config.toml
horizontal_flip = false
fused_qkv = false
moe = "top_k"
patch_size = [4, 4]
num_labels = 13
optimizer = "soap"
ema_decay = 0.995
warmup_steps = 640
Rows from block 6 of a small multi-label image tagger, named by matrix and row number. Rows with one number within an expert belong to one neuron, the router's apart. Each number is 128 + 32 x the weight over its row's rms, rounded and kept within 0 to 255. All counts start at 0. Numbers have three digits each.
Before each expert's rows are labels from the 100 images, of 14976, where the router gives the expert most weight on average: "top examples" is what is common among them. Only what is clearly more common there than usual is listed. The data: simulated grey scan slices of phantoms with and without marks. In brackets: how many of the 100.
# router: router (model.blocks.6.mlp.router.weight, 32x160, trained with AdamW), inputs 80-159
# up: expert up (model.blocks.6.mlp.up, 32x80x160), inputs 80-159
# down: expert down (model.blocks.6.mlp.down, 32x160x80, transposed), outputs 80-159

# expert 17
top examples: limb (66)
router.17:101130215170114124146175181123090073167133145131100121155106125118131101159121094111131132101129146100125155147145169189135113134138134166081153133075133217111125192117105123108178059130152106151164143144095100202082122076152145084143119115
up.0:061137141101136114149111123151159143086126175084099113048105136047096133125200100143098098168138139139131158088152142116118092131130136128178087164169133093111094096177083141129119171114189057125117145073185169148172116150108109158121196193
down.0:108164149131156146156155169115155104137078105053197141204163146138147136103097113157064177114101090110189100131177168216143056184086124111130142140092116102107143185128154097127147124095101114171174105138139108127158140175170119130139108088
up.1:099143130173186104107122171118154138107169098146121169165098167092135078139130128037149168096096131115087142147100076133125100123161093123104172141103106119062174169067078127110131117163110077159165122142034101131116108080181108169119095109
down.1:117092114065099086127120138118145139133074125137091102131147119112089104078131122110098115152111163233098085108151076132166136144129109193170105151119135112180081130104198131162064180089095168138159101071092142130105138085186140120106128107
up.2:078139119116157094126145166081103139066179128129116143038121108117111147182104130151177148073150103161122125119176122131180127117170106146160138089103116148078105126163136133103126079131129150171102150113091112155189136126073112124121127068
down.2:131150123107109148170161161063132113126141111194169103108130095200196116102134104160112065060109131177105137145131103091141103164097110097106107116178117129183120156157131088184091155111099145175142151143126224082208118134192114066136151143
up.3:125134048071166144106129153108114181103145120179140189137118142070094158132149133154112121175115136162136073129122084106159125103121123133169127050132142086130092093187087136185057094111177125163106173072170090122150134131099103131124161066
down.3:085130113117102157134163162151125126115127148166131138137119121115090160128150099112164129138102123112108158075124102144120127061135139171076147120115183133053117127064157075129120084154108065087095099160131098128129146150141109117134123122
up.4:106127129155135129128175107168097099142134080142109129155105152072097162152083083121136134117128143114097161140188148159162161159123164126067138129170117169127117181156149184107142099143141130170085171151133084097169080129105123089100133141
down.4:107197098142158102117158045140119143128085089090109127118184089146114153084160098106125171148104137140093139087068113167133189187145159112092163158074116120165085114114166148145101126113094152098116124116127149161127177193131132143095107058
up.5:135124116163187169066140059155130086139124133142191093106076151102128100197152145118164124059123184152122168133184096116084128063086160104172142138119121147121204087132108095094145092086141118110168134130141121140182139137127144119154178136
down.5:119103160078123161127133127169108072190087173108154071078167123161120114148086117090138109176144124194138093159125075073148163115178090130156088118122137138117073117133188122088102103133141173129119132143142129137118080132093158119121084115
up.6:122141119140160125173138129075098080119117138129123165146130111100114188075073101145139178107156108117079171127176130153126179131224176165132179083073064145076107163117142165072133095093107151163132107138093117083144123121133107082094108130
down.6:137141140101076095120167131123115203184104123093110099108117077136117090104133131137186125145170186101101144109090170161108149113132135108063115098134121168160094113087154160108157141030087151096118124149146199140115111130155168110128139101
up.7:112152090210148107102110114149176146122147091166144153164127164158123131150110169073110122129136101172054110138140137104147146097090114179092084151127163172110122136126145107094129140154155108124075152071106033083119171061077123075140116145
down.7:145115135126143087122125151085185127052102154132137116104185084132152138153126106141128154105107085114179088095121100167143105103106084095152153124088145145144117144186128154144077152120141186116084094113136230103141125101113139154114131097
up.8:093108151105132176132162169133075130180092180089164108155104142102165155155081113127100142117182127089140149186149158159134185164156162144108106112113128141120123173158110180151139094078141124122151111131167116122094056128139158123122120136
down.8:146068188100180161107128128162142120134116134118116194113069074166168109074135149124117160128136127090147155107148192166196147161105187106046170116097178166117104171101132153126163124099142133148196110125104170115077115092148131096165155098
up.9:147122159030099133098136152044128149077150144159127141047127124086141196182137129178148146089137092201136158102143127139080078110145108142164188120164134129075152118141163112127146148111100177157165120138129123124153160146111127156081076069
down.9:136116138143078096114095161080098136109125182161114168115126066107146127145128149106163109082154132131098129117124137119087121096129108122153115118129134104194162104139105137086173118161153129188128130098109147115165195104132131110177093139
up.10:141135123159117130105154092191101136159102139097077089208132136118087134113098095093125178180179080159137163160138120179162143142086154131118163180129132145124134103066144155154108073167175105073072136118183104143115147164115114156108157125
down.10:122173188138165129130153084096107089157179074130089180138138190178144136102164148133070175102117122141128128141104140140188074143113169111090156150154116135144146127131109101172084123105066128119144090157105149124083138158196115057112158114
up.11:099173105189142154129157131074151106126120093116145157164060171141110157127119169126139102180088182129082187155123121117096134147169110133137078093144176102130160176098121118101166125129096061168121168054091084077164105113137085100114094105
down.11:166115093113124128060131173147136163138122114171134156151151064096106099070141156101143139131116139122089078068109116151108124146089141157111156160148135092077131168111154131151171185126101153102196121097127127176067130122150118135131108088
up.12:137128060115173215124148097122136166164104142160125145115153143118040181101144130154110139140084131170143112061098091070113144136121117129138079127123139078143130092192180116151077124111127128146069108115101089102170146221095100128138125082
down.12:132142160167103143180093198082096119118165131109178081122076098175152108131094146130188128102159140148137104092131141098072135147096175116123065147130171166133151138111160159066182108107121150144148134152148154122057104112110159059147099086
up.13:100147123133151165144127186126079131154137228147130109111139177134134071143080169144115121132112145128141110209213086128137120061122121197113055124136175124062105163107135089105148162139099122123172119134138121097101117086153184146135131144
down.13:137137127108151134152085190131119084127111200147197149081133106177143080135139119113137112095139136161069111082164110117046138122161110149089119083143163122138118134150106129049158149112112169118130135093051149072176141113123129192151119115
up.14:138094111075104172196144146066133119117143172114124155190147102112101132057143125138136091140125138162099099134101112125111069157131083110128103178102186128130167122109185109166149130162165108114113120171105082163140105086119066084130141141
down.14:162152137142147129102174162175131089177165084170126106192141121100145121103153155126106152182137072141089110133069135129094112137184044135153171196161143097150120104134166130170105126064103096134083074100084136136131138119137122142161148113
up.15:100094100142118137144119127090166160063133105154116116127094113148071099131137120152085168158107147125157071099113105097150136157101190141125138155112169046093132102183086157161067102148110158117089110171150230084169160150180115110118220120
down.15:091151116117142181104112100098110118110106131113092129133138117116067140142112076002120120169099085149150106158122092101129130158131153170135141162130197116124082150106159082156121156129108127086137121138071100142103136142123173093131149106
up.16:112138179131078112170123148120128114115157116084067115150199150060130095165169120119134123171199098094161056099140116138125086106090146051153158106134140102182190167119078148135098132216142155138113113154197168154152155189185143181126100124
down.16:162145195131161188131155116116137088112112130090226116103113198159126085108113092102154112112190133075104151171078161160149122142177094105145153166103142136168134131130097146102137081115107098074085101156169126156102144142071098122184125141
up.17:076142131089083100148139137194087120190118165117062158115134141130157121097113123152111152161135144143157110117136130169118085116123140118114167073143112174080121173039135147136144140121094141145130167126103108117122154148121113134071097050
down.17:096103112127147071129050088141184184120162153134115104126165158115090118150101148110104150111170126131101138109150109150114095113113104097106121205133170096106131138110077146130135140204113114123119114089121140120180143099117169169194151107
up.18:112158070150164141105116140100157185111144195072150108110078178176099074109072121218126094085127156139103112186153077139114130088145116199116066139113089147071177108145137113136164096109126124103183179077182120121120146129132178168133174156
down.18:138087113120106147109138160104148151073073131140146149087143090094111137150158123158139094173103128162156085107177142066106088158064088114095055140089147112128105114194135118120109157061149150130153100141132162086126094152125129209121090151

# expert 18
top examples: belly (100)
router.18:148113138118118104142136152109164112152130176091108098141152096151087130070214087185114154162134171145128099089072095094122133121152154150173157114111134107071116139075145116163143129121070122145113081109122089178108122094088095083071115046
up.0:114193126080145097157130138127070129021142112114127172121120118121148166137159094118153139088098119178120187105111105146091095138110170114114139104133103086117114101139117075169103115103095130132135118170161186137097137151127095097078088196
down.0:122133101140185170142189087151101115132128127109135107129168170078151156102141170130154151199215140122138094105152163118131213121136154131100154151098094191189112144165159120163078119143142156161105140137136086217092116163123183142112128089
up.1:143103149137141113126170129160127168110122107071142116183082141126165131143032159135162169152077140097164185167105154102135127115146126106083098106187138107160097137100121164116088162112120095132129164126195139139150105129131097187171140168
down.1:154148138146109219143118169099102158142137163108139102154125135167134113095140124156151167106111109099148063197068127179115102147093173146184153133106102108103111238117141143146108103109133075090154163195168075135156046098125141143135132136
up.2:085105122094123141113152138190131177130139197121095098146198082103129085200131110155093133105099131147143123179133095108131139111148065151126103176126028097104119139084166116146129096090159077119164138121090118198140077120184094139124114138
down.2:095103180115088149175125074212125066159108203117108114103093170153151143159080115135169111140163111109158201184092150144123158157145148111131128080148143171111102089126135132101103120119126128100047128108200167101136136094145174130158104144
up.3:142138158130128143136133151089166156059197154081102145095114057125125111076160145171081095129142165141100145091076153166132094126101109139167144085095091063119097067117143171180115128057121136128104065115170149161147120110156106124119179154
down.3:132208103141206132200126177137093172143136168138094131177188119099136127068161126154118135126132139156159111127158140116089139089095115125092115148129072140139119138120192132129121171125103170114162122114137130186143122128122129066117184179
up.4:119182149093104097135177110161117176160165115057114106109153141097086114108172096160107142163134155137107113134167147151167153136172154145112140188201088150103071121160089178166125187069135152093157109150136135091186101128131160109101133104
down.4:154156105212159108142116150107108110118126117111148129125140112173118146112139151155129107188108130130123090098102177083064123134085096119144092129139111108140147092122131126179143161132196132102154073100089160187109174150118112140139152132
up.5:128177122114203071034182109138123129132146104135115171133078154134071085119132155160098146123113082145107134095129140114169176097113122172106125176194096163137063093109124107131146164085111124103191115102140162126149147183127146128145153121
down.5:109193107173196129059121134076157158086139148123172127135123106148096153071127139139113181172152122123106151134107255123101173134162159150109128116145111143103180116123119177154126160124127108130170113108105146154106101101130140117182226145
up.6:062156195122115106158145140144156132131129124174118144161149173153096085149098117086178129144075132148085131118147106074145213154175160104077142048127167133147129155123119115097135197121127117147136120142063149107116138077197149117100065130
down.6:119136175140128096128129111145174140152185096152173120086139158161192114151202177140131148091149123138117112159108170144157130101104129102166177096155132113144121109097088113109104133130167100094112134094113157120180139128114133126170156118
up.7:145112164187172135092182105118088124075122187153171183139105134084143118124057121114143101105101131059131134100097153088126158146101159128120127163148150119188168138131123167119098145101152126057135147190115163114159103135152082121153133131
down.7:112114122122115097158092113138115110105185164195155122161106205098102137163124090105140104094106081098085125129148142092139200140093118078109178141108101113164135170184096146147120141140108103167122114099057147080104156142145150082102109141
up.8:080119170085090189095148157176137122136154096185068116153134148105154099162117144113106133103078130098154165124127108092137123183147126102134139123146042129148137132135100065102146147142153196174102068164147173148116063139152152101117109150
down.8:178100172129159084151092141076165116126202085139116147132084185142161129168111118110150117104085154114177126156198135119167117118075138084133081120150136128161101062189098101132176132079145078142118114193159096075125147146128149133177143153
up.9:152143176110158128162106090140122147075074102084116142154117127091144152155145133045133178099183079113176137101070135126133145130128158041169209120131091092170147136105125156124124124185140185159106107173138171131091173142089118181087080137
down.9:135155113122132135205105093109122090162080099125092124168067142189112175129144114098104098120185130131203137172155089159145153125076255133115101138136099121089057116181081090180090152097099132077125093153144130068116170119125108118086163104
up.10:132157158159144120095084076062165120150119157130132092101073071131109153170152099093127134092125060126108137146099100128134113086096100081185134147062076127090112105158137145167095137088161150170131103095100137206141103125158181118150191147
down.10:120193125147129133175111084165093142098138176092058142113163138143164170093130086175176108162139068139146130135182164091106123102154128118082130138100092161172074133107134126124125117150175142139127137129125146156126125091137092110128125121
up.11:158144176141100078119140125108118159155038153155126150156110149183100142139141180136126180130098101156112125146123123148153128194169193151052121117158172063137107160189107187076188147139113109106149153191189123077117088087112100092149091142
down.11:153105129092058060155158130096126125151117101105163137116112132148139166130146127135140102135114124106162141110096155130136156157126137079165125102079104106204102040153082138082125088125083149078113140142183112093101128175119174143114056053
up.12:095122090114120097150145109179096178154103118134110172101160110155082144077145128115141110119159129180110134059129188126111174180173188188143129122152123132112116162082175172112151124133126153129164115107154126111126137130119146131078123080
down.12:139122113107101094148108104151120102141114110111065139147088177120115179122126142123053160131130100135154144125125086142176064141089144169142144155181167087090114080177101107119114084195133104106081094163152084087141199174049157164096127055
up.13:106102197113151161078163087143111104120098160101122123125095094131103099161145089138149144082128103166100152114074121081148156109181094159149095095111087113108145061141198175136169109053079172121138063162160110153117094084154129077144185143
down.13:092109172087127101162155143147116119163121165041105109144149109142155093118144126164140051155144163121149156096144144099112098143164086114132123141105144165159115095154169131145196085112091138083089136107185149106160135137136169104155177150
up.14:144157095144100150106125147136104161115110184129118064129159116081154087166107081132094118157146168161071100119113054124137154150155084157156123135100147088133185143173186131200085043078117123158121145093102062126126097081117115097129053096
down.14:153090143074108122120178144116133091174135089123072150099119128190103140074115098142144130121177174164117164103107131167178151176134121163130109157108104228158049158106129099106161139087090130110109135157111104122112131146103148082104192121
up.15:163159060117143181134126074098099135132084140066075118130154126093097166134111070149084127194192154119141148121093125144110149145159124114194159163064099094164108081159142125208055075096112113071118129123098122162127120182114111138111181085
down.15:162094153125185145155153116074084083112179085118168181147100172188119088089126113088161132073116164161108105129127087114146109089147095130138084118084148123121164142124113124202182130129092105173179125111086054135118136104144155143170130101
up.16:096141119159143141113175114133094088112085112137123094174121187101108130118137064103184106130179165157118112146131117076168139134184086128127108133120169110201160159158185127095137053109140102164161184149108085132116115117144119139129156114
down.16:152131126168162088146098101139132099182166114080098158153153169161122109105113187114105097100145100144144187134173145094106074093086085147143095152154142148144123054130114074169175146139129073060142098123113102153187133105147148173130228207
up.17:150139102180170134090117080136067088155139055157122146108155152158140107122091167101142114086113158080146142134133116057159224144131117167150151120100067178143101185162155137176107130106080188165157127151074114111137122139153096115169143128
down.17:182119149119123049180115100076158111142104090159224161133105127177162139108162178089131091141185137088126150126106200157086099144068139153144098147154119136156154078101109108162169135109172128068153125141132115143108154109114171119196174127
up.18:136158078111062190160123135188156079152161174134107055121124115099109112121108097169117081152122169142121131157145080148100104104107098148136111113155177129141085116103104075148060098085110072123079195114116145110194126107129117111135109101
down.18:146176120147108132125146084085130179110138076165134120057133111054132191108217121092144112129092095052103097115098108075161165143135141126171122131100131134152112113155143109106108163137141128116116192113104116126159156144069109155130146141

# expert 19
top examples: streaks (85); belly (58)
router.19:115141153123146120084130154180091147174168175171119091129089113080131076117101200113113078090167082092126116151147158092095112134155107118133117072226157124099128107098148098071094126158156136097110122117124152130098135129116085116074125136
up.0:120097154187109149105123159122194065075126118127146110078079156103119159185181130130110163107106133137144122149090062118176098113089151162105078155099098124121152175153097060142143121097149100113157155171159119115148136092156180062129165133
down.0:185130070176111169096123145103109180097100116136114122111134065129138110149072100086139095086164143146112104140140177131075132192128196151111153188159085145092119127114097149189129138073127125108155144100151134108059144108131161137126111170
up.1:153197212199146116132107145107157105115182150108108181080167114083170097068177090075116122126143151143085124128109139174157144080195134125088150140089123083158178156123119172083138109123151131084145075155124148145163103124142107132153120089
down.1:125171083094160140160159116133048132097086124122142105075152116139116192149113106180168150156117087167187079153124110103156160102133157185134091114135066165168048167172186077172070169094151174148171130114146143090138138100105122148088127157
up.2:150149114128111102080076103097159128137150147080104102141070166142057117115150148116178163167145109146092111137083132116110178155103231165115124153092121158071155181077099168152155124129144103118182153103142098198115150096125112105148152088
down.2:168132125106143172170192130085147124096120127157157061153104169136108091085163131107128105116142159159126069123114062130118078112134108147113118149136114076049122147120172108196079131104083121181179124185116103102116115149133131094132172118
up.3:129096110151175129108103133151108110155079102107128121096073172118151145178147130132191141111089125141159176166145109124170131111159193157144129186114119168067131181122102110107177103138097106141135148155093157174143094151134110153110144040
down.3:156164097168142130163146127180125129162087158145100128138109128144121065094146122133126101085123095168144075111136188089130130121115092137092064140121143125183094111131160110168128198117176125153155094104156125121164159173165133136105144175
up.4:110114161103130166165116190093089138136120162146066150124170146139110159092161104197129179151136121133093154074157069167058091110146120147165125098088188102094156107171198112142134110076107163112088129126053060105099162102071090109105103092
down.4:153132154127103099082081121112137150085129066137065166084104090167176146134186171186106183069093106088141123140165144156135102114096129114100122170150113122120152119108115115119190188100189155138132083140104167107173170118116124085158143117
up.5:134114094183155163090135118105122095099061147159119096102190169129054135174139110130161122114112174144163143090128121040161138132085116133171096153113191130087150139174150078174133180192163103152126159137114071149121155127151125134125160108
down.5:109076192135085126145117089171110103201118116100114058076145133162138148175122136096140140135197086108167161139130143104154100131102104102130076155150153159155087102137133130091138084168179079091065174137176118095169138131085170127173187177
up.6:152131128112142115075116125077183107148078096122112148091090163147100169166145134115168153163172090178150116084063154100168111118149142137090123099075101123137095149101117067111148186089165144139119108143164092141140147161069161059137137142
down.6:138179131203191123078175093116079136083128175166110144169124190139132149125088101196121172172058079115120096137137143111136125069149118156082042149130143134123139122156102117126110138153198117107178159118130113115146120127128118137153149153
up.7:078147126131149190128119097187119111137107134138073158121191107081111115137133040116143129132144133179128175119156099124126164122085115115108141117140108141088142088155158141114173125158143094132074119112130094124160123136085154097070124104
down.7:075087180126188190139069107179155060123150187031076134127112097122118099170093128107094110134144156142177146149152136133116134116132111101086126150170147137072110120130129132139123108176099078127097156136196160096149125063123178116114182149
up.8:098142154152137140127129136119097161143175119116152181144157187093203119104139114111120166090087083080088108173157124169129174168112183074096160118151138109131187224102063182105157133142148056132111146093108148102179129145132089174143071112
down.8:083105106152083175107105153150119146106141181161134098146160162104059054145114115052147100144111129134093087100122089152106083131116089156150087151149138088076093117134155110154124120153119092121140136094128108138171113114150143201145162174
up.9:136184167226130135096073141118110151089106142152164144120128132151140145161125091103128166094138112122128181124121121156143118091110129136045137097130114113127147142113086133025166149120137190124138108177159110111138194162129100140168073094
down.9:097119177151127107139074109156140101183161136135153143125085131126159108168079151175163129107144102097089187146174142151100122106177101096145074079128187139175136107135084139101134090102192156074090140173148112105164126113088166125198197168
up.10:195135113124108084137156205118133184099098101144128150150145174110162125121130137151091128113095111149115113140088142085119126078083088126162129126094128121137097140102138120182083197102076166171178127106081107176152174134145104071178115133
down.10:075114138142123171170110068178084127136116119119144109129145125155156156153108153166165106091141147102190163178169195139098147151117130053124138118159111173122106086143139139092156100104166127133090174148155103113137107156098130100118134163
up.11:123107114141204098121128118114115115068097124120119144164123114201095110107169129147148151153090107145111096124092148128149113143137147167103099190140104122108068154096143104152141141162127086129186143181060132124069150179069077089082151133
down.11:077160115134136158104097146171165119103187139165117128114172134077126187110124080120086079164081111134147062112136074115137126100115099087100133097097201079168098184144189099169081117157179126183110138070095136107196096108133116117107167149
up.12:110188152158107099103137154161135176164104146142081137139106140078095105148068131061127171155119139162107118155135080155081123147204163158127168119180113115115119187077072147068136109058093168145144112134121126114153087094178120142149083168
down.12:121101136098099130085069095088189097116137152102215089134103143177139087136092149116100066118160108120161167174170160174133066127133088140108140131152198125132139073119083140117186109119138115086134123099126164063182158116125218190198134115
up.13:151092098101105077159167118080167116097069080124107147066129128137168165141139099123173179118082181172133180107120103170154120144107163141105120151059133114167140120137169135176182161121131163157182144165130149137131147129141165091156158134
down.13:094078171068115148078138136113205145141173119159072132121131103125107184182122147131090111138139171147079129127079136124144119126169147146093121095107128135115057126147125146128142194121137103143118057142152127136102127123169130132139154109
up.14:151171094086173132161130141142122141170161113154136110120137072060083151132098119163095089170108102084088118150103145087111185100170080123186130147133095125124075143108141116208097141094128136106120100102107135191092123110074113136108152151
down.14:122157101128102144147168113174080176107009161132139151170147112076114112109079122112129121178187180135111103086085160132085223204162146128095153138111113129134125120130141201129115116113104156121116138138117112129102071141128092162105095119
up.15:157095111145160191101119132123086101107072128130110095129140082123070093097118114046154147118124092179170134104119061101149166074057144162128069172119172109125129081135163104118112147170136110128125152111127088141113134218141132144120157142
down.15:107144192128137109133066109075191116111180082076143112126114128137161158161145165164099095104187105087139122148188131106113058141095099058116144102127124101152138090141096109114145114118167144136108111125128178136198169135115127124178198155
up.16:105119133110132147127127112102135157147095139113091175106127092124139132169140095068148156129085161160153177082094076107119076107098152154104088138044090158085101122105138130122146168071140159165158156134153126158107142140162099082130145121
down.16:156211109182137141130112163145131162062148163187156156064176106168147105074159149196081079099140126114105089115146075139081164101127111126144157160167130121139146154148172163177115155140177145112131124075115130139128145098110123047104145104
up.17:151137089125093076186142103158120169158074119167150079138168125111121105113086182126124082105111159142163103137150132063165179136128129145175093156151119175156105144125141104097145197099136104115155139144161155120135154108135164096107077131
down.17:145136125099151133165102120146141116159055111129089147113132146159153187150083130171166180100141084109127183099111126120119144128103193115131105108093061212124102090139111143101132154145152125134114142218131116095062116163097140117107098170
up.18:152159162171168112114084077118139195143093122128145113138086165141129140128155129114095161120134079106170098125124163182114121135167131143120187146133109099087152164091060154073115108176135133038146091170103163111151141112155097199154137120
down.18:104172145090084113165112134098122114159190126091135150140118171142153078134125154131099107118149062115136141122141088161162066085142105110151116072167168091144134100148076113111088125127170113102128130115111164125204170082129178111147194123

# expert 0
top examples: streaks (100); low contrast (89); limb (73)
router.0:114102136088128107124095145145143104119088173163171099128124055048098155132095092193192110145134147107124167087124133114094111173133133102196125129111159124138128128137171110126161151118122204121126107186128075161098152114112149136177215103
up.0:156125104109122127174157154125148130151126109120144101196124185198124190065139121094125134194105070116112115218061103095153131141129134174091038149113099114133123070160137099121146126156110068093151135137137151121138090103183135136116147234
down.0:118109096163181173140145132170143147105122158131152127112130108151110097181052112144165106117089120176121116115159080063086148066131138160098078118117124172106067137165162101060083132113128102192130188096100153083130097133155131157146092107
up.1:120116071128131149108159173150132134141158133112126133171196146082083081066130164139105172134138105109120098139103148148117166207102053180137130173169127078154161082084137175139110113165106102091174125082123140119102078148190101140127133172
down.1:138139119140137203131156069117124138129129109141154068090134155105083182134075097116092184140095071119143060154169141101160158119100123115148090109158100129118061057150102109128114133147177072121117115094134129170143090116133133170184056164
up.2:118099177119138111142079103126178151119160167114148115103200098049110118147100091150157096121177166099124172089151141135085059120155108075160129081142155103150145073132101107117114134172170206126060160130159113147133170136108152169169153169
down.2:178116158100165117141104107119133166072165141112156108051189123119129093123148110129149125085127187142150063099123140132151111122123106116137149131162083126145110121114142119170120108128070124122134141105125114108137053097131117131159083084
up.3:132076155195158138119115152148165135148095147156126133153129135174113110097089158083076111163107124120109160136062175133086117126092073112065124126109142114129116140089152122077067147085152142127062076086064157131154176157156110135153171128
down.3:129166129147055114058153141178146156121141140181118124171144092106134105118169168127114192121081126120078082113110172139112135170152141155105166135196145096122156130099120168100094114090100076140104112156127102162132074099154139148131131130
up.4:085113196133125123084149107156116123130094109114178097100086102098154098195129106146189107083160165101098142119159097073135173136152150103167175136125111089180161132174104162114161103082141159105159111136084161101097116132174160129171103111
down.4:080102112137107132057174158115098143118101147160132096219153160191087114123166139118173148112144077129085087120124122094116176115123154137098100140147176121129183151130139108150116092123119162139201102172108175126109130154175110087159111132
up.5:133082128068048163143174097173158062151097122091111118153149090167122100129134156087110132131126152134152142126075126095157099143095117078120141155106162128153060136120186139129122184107096195162081105136117177128122108133195177127129167150
down.5:169157110170095134122181120106113120114124106134136144133117090138119103062174140116112104080122172122120097069120226108128184135192133117077158148072086120155133163115143169118174128086120157150144121124142169124115123132158087064130178101
up.6:155093072192135105141147061107085126141076109051096145145153172147077169091085104097092128148115121147177138091104159107159160175102134151099073141102153130142070141119170111164111160136091126154154136108077209099121083179146113110106136081
down.6:084170091151108081110144156134141096119078103163063164154130169068149066087132143133149163172078155121078135097130104111108153111120112145114130106081139113139171168081124123094088178174095129159135076129121106133102127102172034129144140165
up.7:140130082146122131139130120108146129183103087161128142129137106151106132108116168120123144125123145120160086109077096093189149094121134116114150126166091131119134129098077097133123121059091128160158078150087169175100155134123097073059114087
down.7:159124160129090131117158126100107103117099072105145105107080137173130160074118150177165124115123118111102206153117180098136108135144120119129136079166165126106192088124059128053139113088078148112117143154149133102140135123064122127183123092
up.8:178095160173086144132115185137151082134129154171157158094058088098161126075166118145161117078095144081126091120151106126124089072148089090163160087115159064125177172154162099121185102087160182180079085165111129188110142112144110113127156126
down.8:120160116177167135152107128114132116134119127152130149165139156157069147121111095110161135162091075139092140108122101120058151105160140119167099119081144180120144156120169158114160127180133125154154158149022060160127140102120086141084080100
up.9:131168075104087108127141148115114177166097082176094116127124169134080166116117170144065157176086096164167058104090111114127095102127155195156118109124114091141056108085107087150066197129106137158173120170094134141088151154160120173114128133
down.9:121118113092128162133133188107146130105131145159126158160097167122118104178096125118187081165101137161131141121132077116164103123081135108191084081136132099128110122164140067154080158088102156186136156119130148105144102127206137182081101182
up.10:133155084152168146094152147111109098126163070160177141129116152107151150171117123116123129164065141120199120133131119112126093060109146161127107200120113140144149146109109082153090197124102064161139183122142137140145122205108085132138101146
down.10:127198117166106173162108168181105149102172132133153073152129095121207138118134147161133142181105142124117159133184141087090190119169157148114125138127091166138138141106141120109118141103147101171127121139163094083116101062105126095116149203
up.11:138122111102122160107092130122155115118171087142133122079093096082156136143113104112126125123105132086159119132181102104176183089096119101119149133203126127157091093099058112130118116144146066117121170113141172135144098143115132154077137146
down.11:098071102075092116125128149198155141107151094164086120119107150136084151145174109136165111111118095175128077141121110184147055170088178101165160137152150135102081137097073079093126153118098123156138165158114149124171103171170141162074078134
up.12:061193102120114126111146119182104115189150114114134087101106100072134096123147119152115151147125118114120091123116136152137188092093086085136097219221101117162105163126088129162119141117167150125129140160173170160121127144140094145153152119
down.12:148127136124137149144118162150147141129157092087085103160081152125136052139208146148083197187118162101114107119119117190164103142154163152050140177081093121122161130053039179048146120134094080153179080182144081115132119055116150163127129108
up.13:150074116137179147153107145147167140117114140176168160088124105139086069146115174105154094068099147132130133136160117074086140056141111167139117098078156191111134117128135099100186141127119107102128136102065099102122142076104189173140141097
down.13:159134091143151135115119115171104174168106102123141126145077086143123130105136208038158133092150130067119169114136187159108125086134185124096125148135102116080124147086110167109175089175165137111160169132136097152137133130141145182151082146
up.14:140082134134084153164131194158117143156091141185147108108096147133102145118149128141078115169128082138131117126047079084136066142139073150166069131108178091210156139157186061148119125100139157162090096120142123155138106137188109158161124108
down.14:087153142163184159160104097131139139111143154051187155132107135169105125143067119127122115141137109173133126113144137097063152103150097100099124118100127110106201171172180112163125091143136177124143109145074180121109100161156133150137107154
up.15:193143120152118111092131086042128098107150093112160154089123129165123155131177117070132099123094146130098145129081153118122164178149144190144151184101200106143155122120127153135170115194099098119122143101116150108193135144154135149177106077
down.15:106108150122134095149100157091122121171171139107161088120075120153087096121145138180149086090167198106114138092173122158137099113149107111126166147181139114115140137102132140160182046115099072086110110121167137102178154094111129078130127150
up.16:094107169139153135096123160088095127148073157088119135159136187190111169142117093111139124167167108146090114141047139131130132162163121131058122147062074140128128082107151117118125120070089156142164113200149192127090086144141098146127115151
down.16:120143126171159088154124129127086174066089126146170104143167134110170152145097088184216154117145154106114142137108117120075152078152148075117066109107091120141147115166148131108092168103174158119104088148129084139089120114145103094160100184
up.17:190206134090148160126088071066113126168193127128150167146086158161183110102121137138119154149131117131075151115152090174098109163122129138119157123149110058151151109089142145131150145148096105147145110147129213057168160178158137107125136126
down.17:115137093176146154090071089151121149158073072114126075138120121096058157099114157140127172103137069107134169126126146147133149155151197105119068142093138156096108138140098119139116169174135142058150116098113127160088111127091127134103135138
up.18:054108061147080155052138101188155092085128130178149093094163130108115146158130089067111082132126090128136078116133053101120171140087139122161103167146163107110169141108163077127122125154130050148162074131128134164164166158137152164154146135
down.18:031078135105110146073153113184136133092138100123109087140162139121073067115158128069151103127145158153121111139143098138175131104157131143157175165192115115091109180127103090108080095137080079109153130115053135162160097124193114165123133161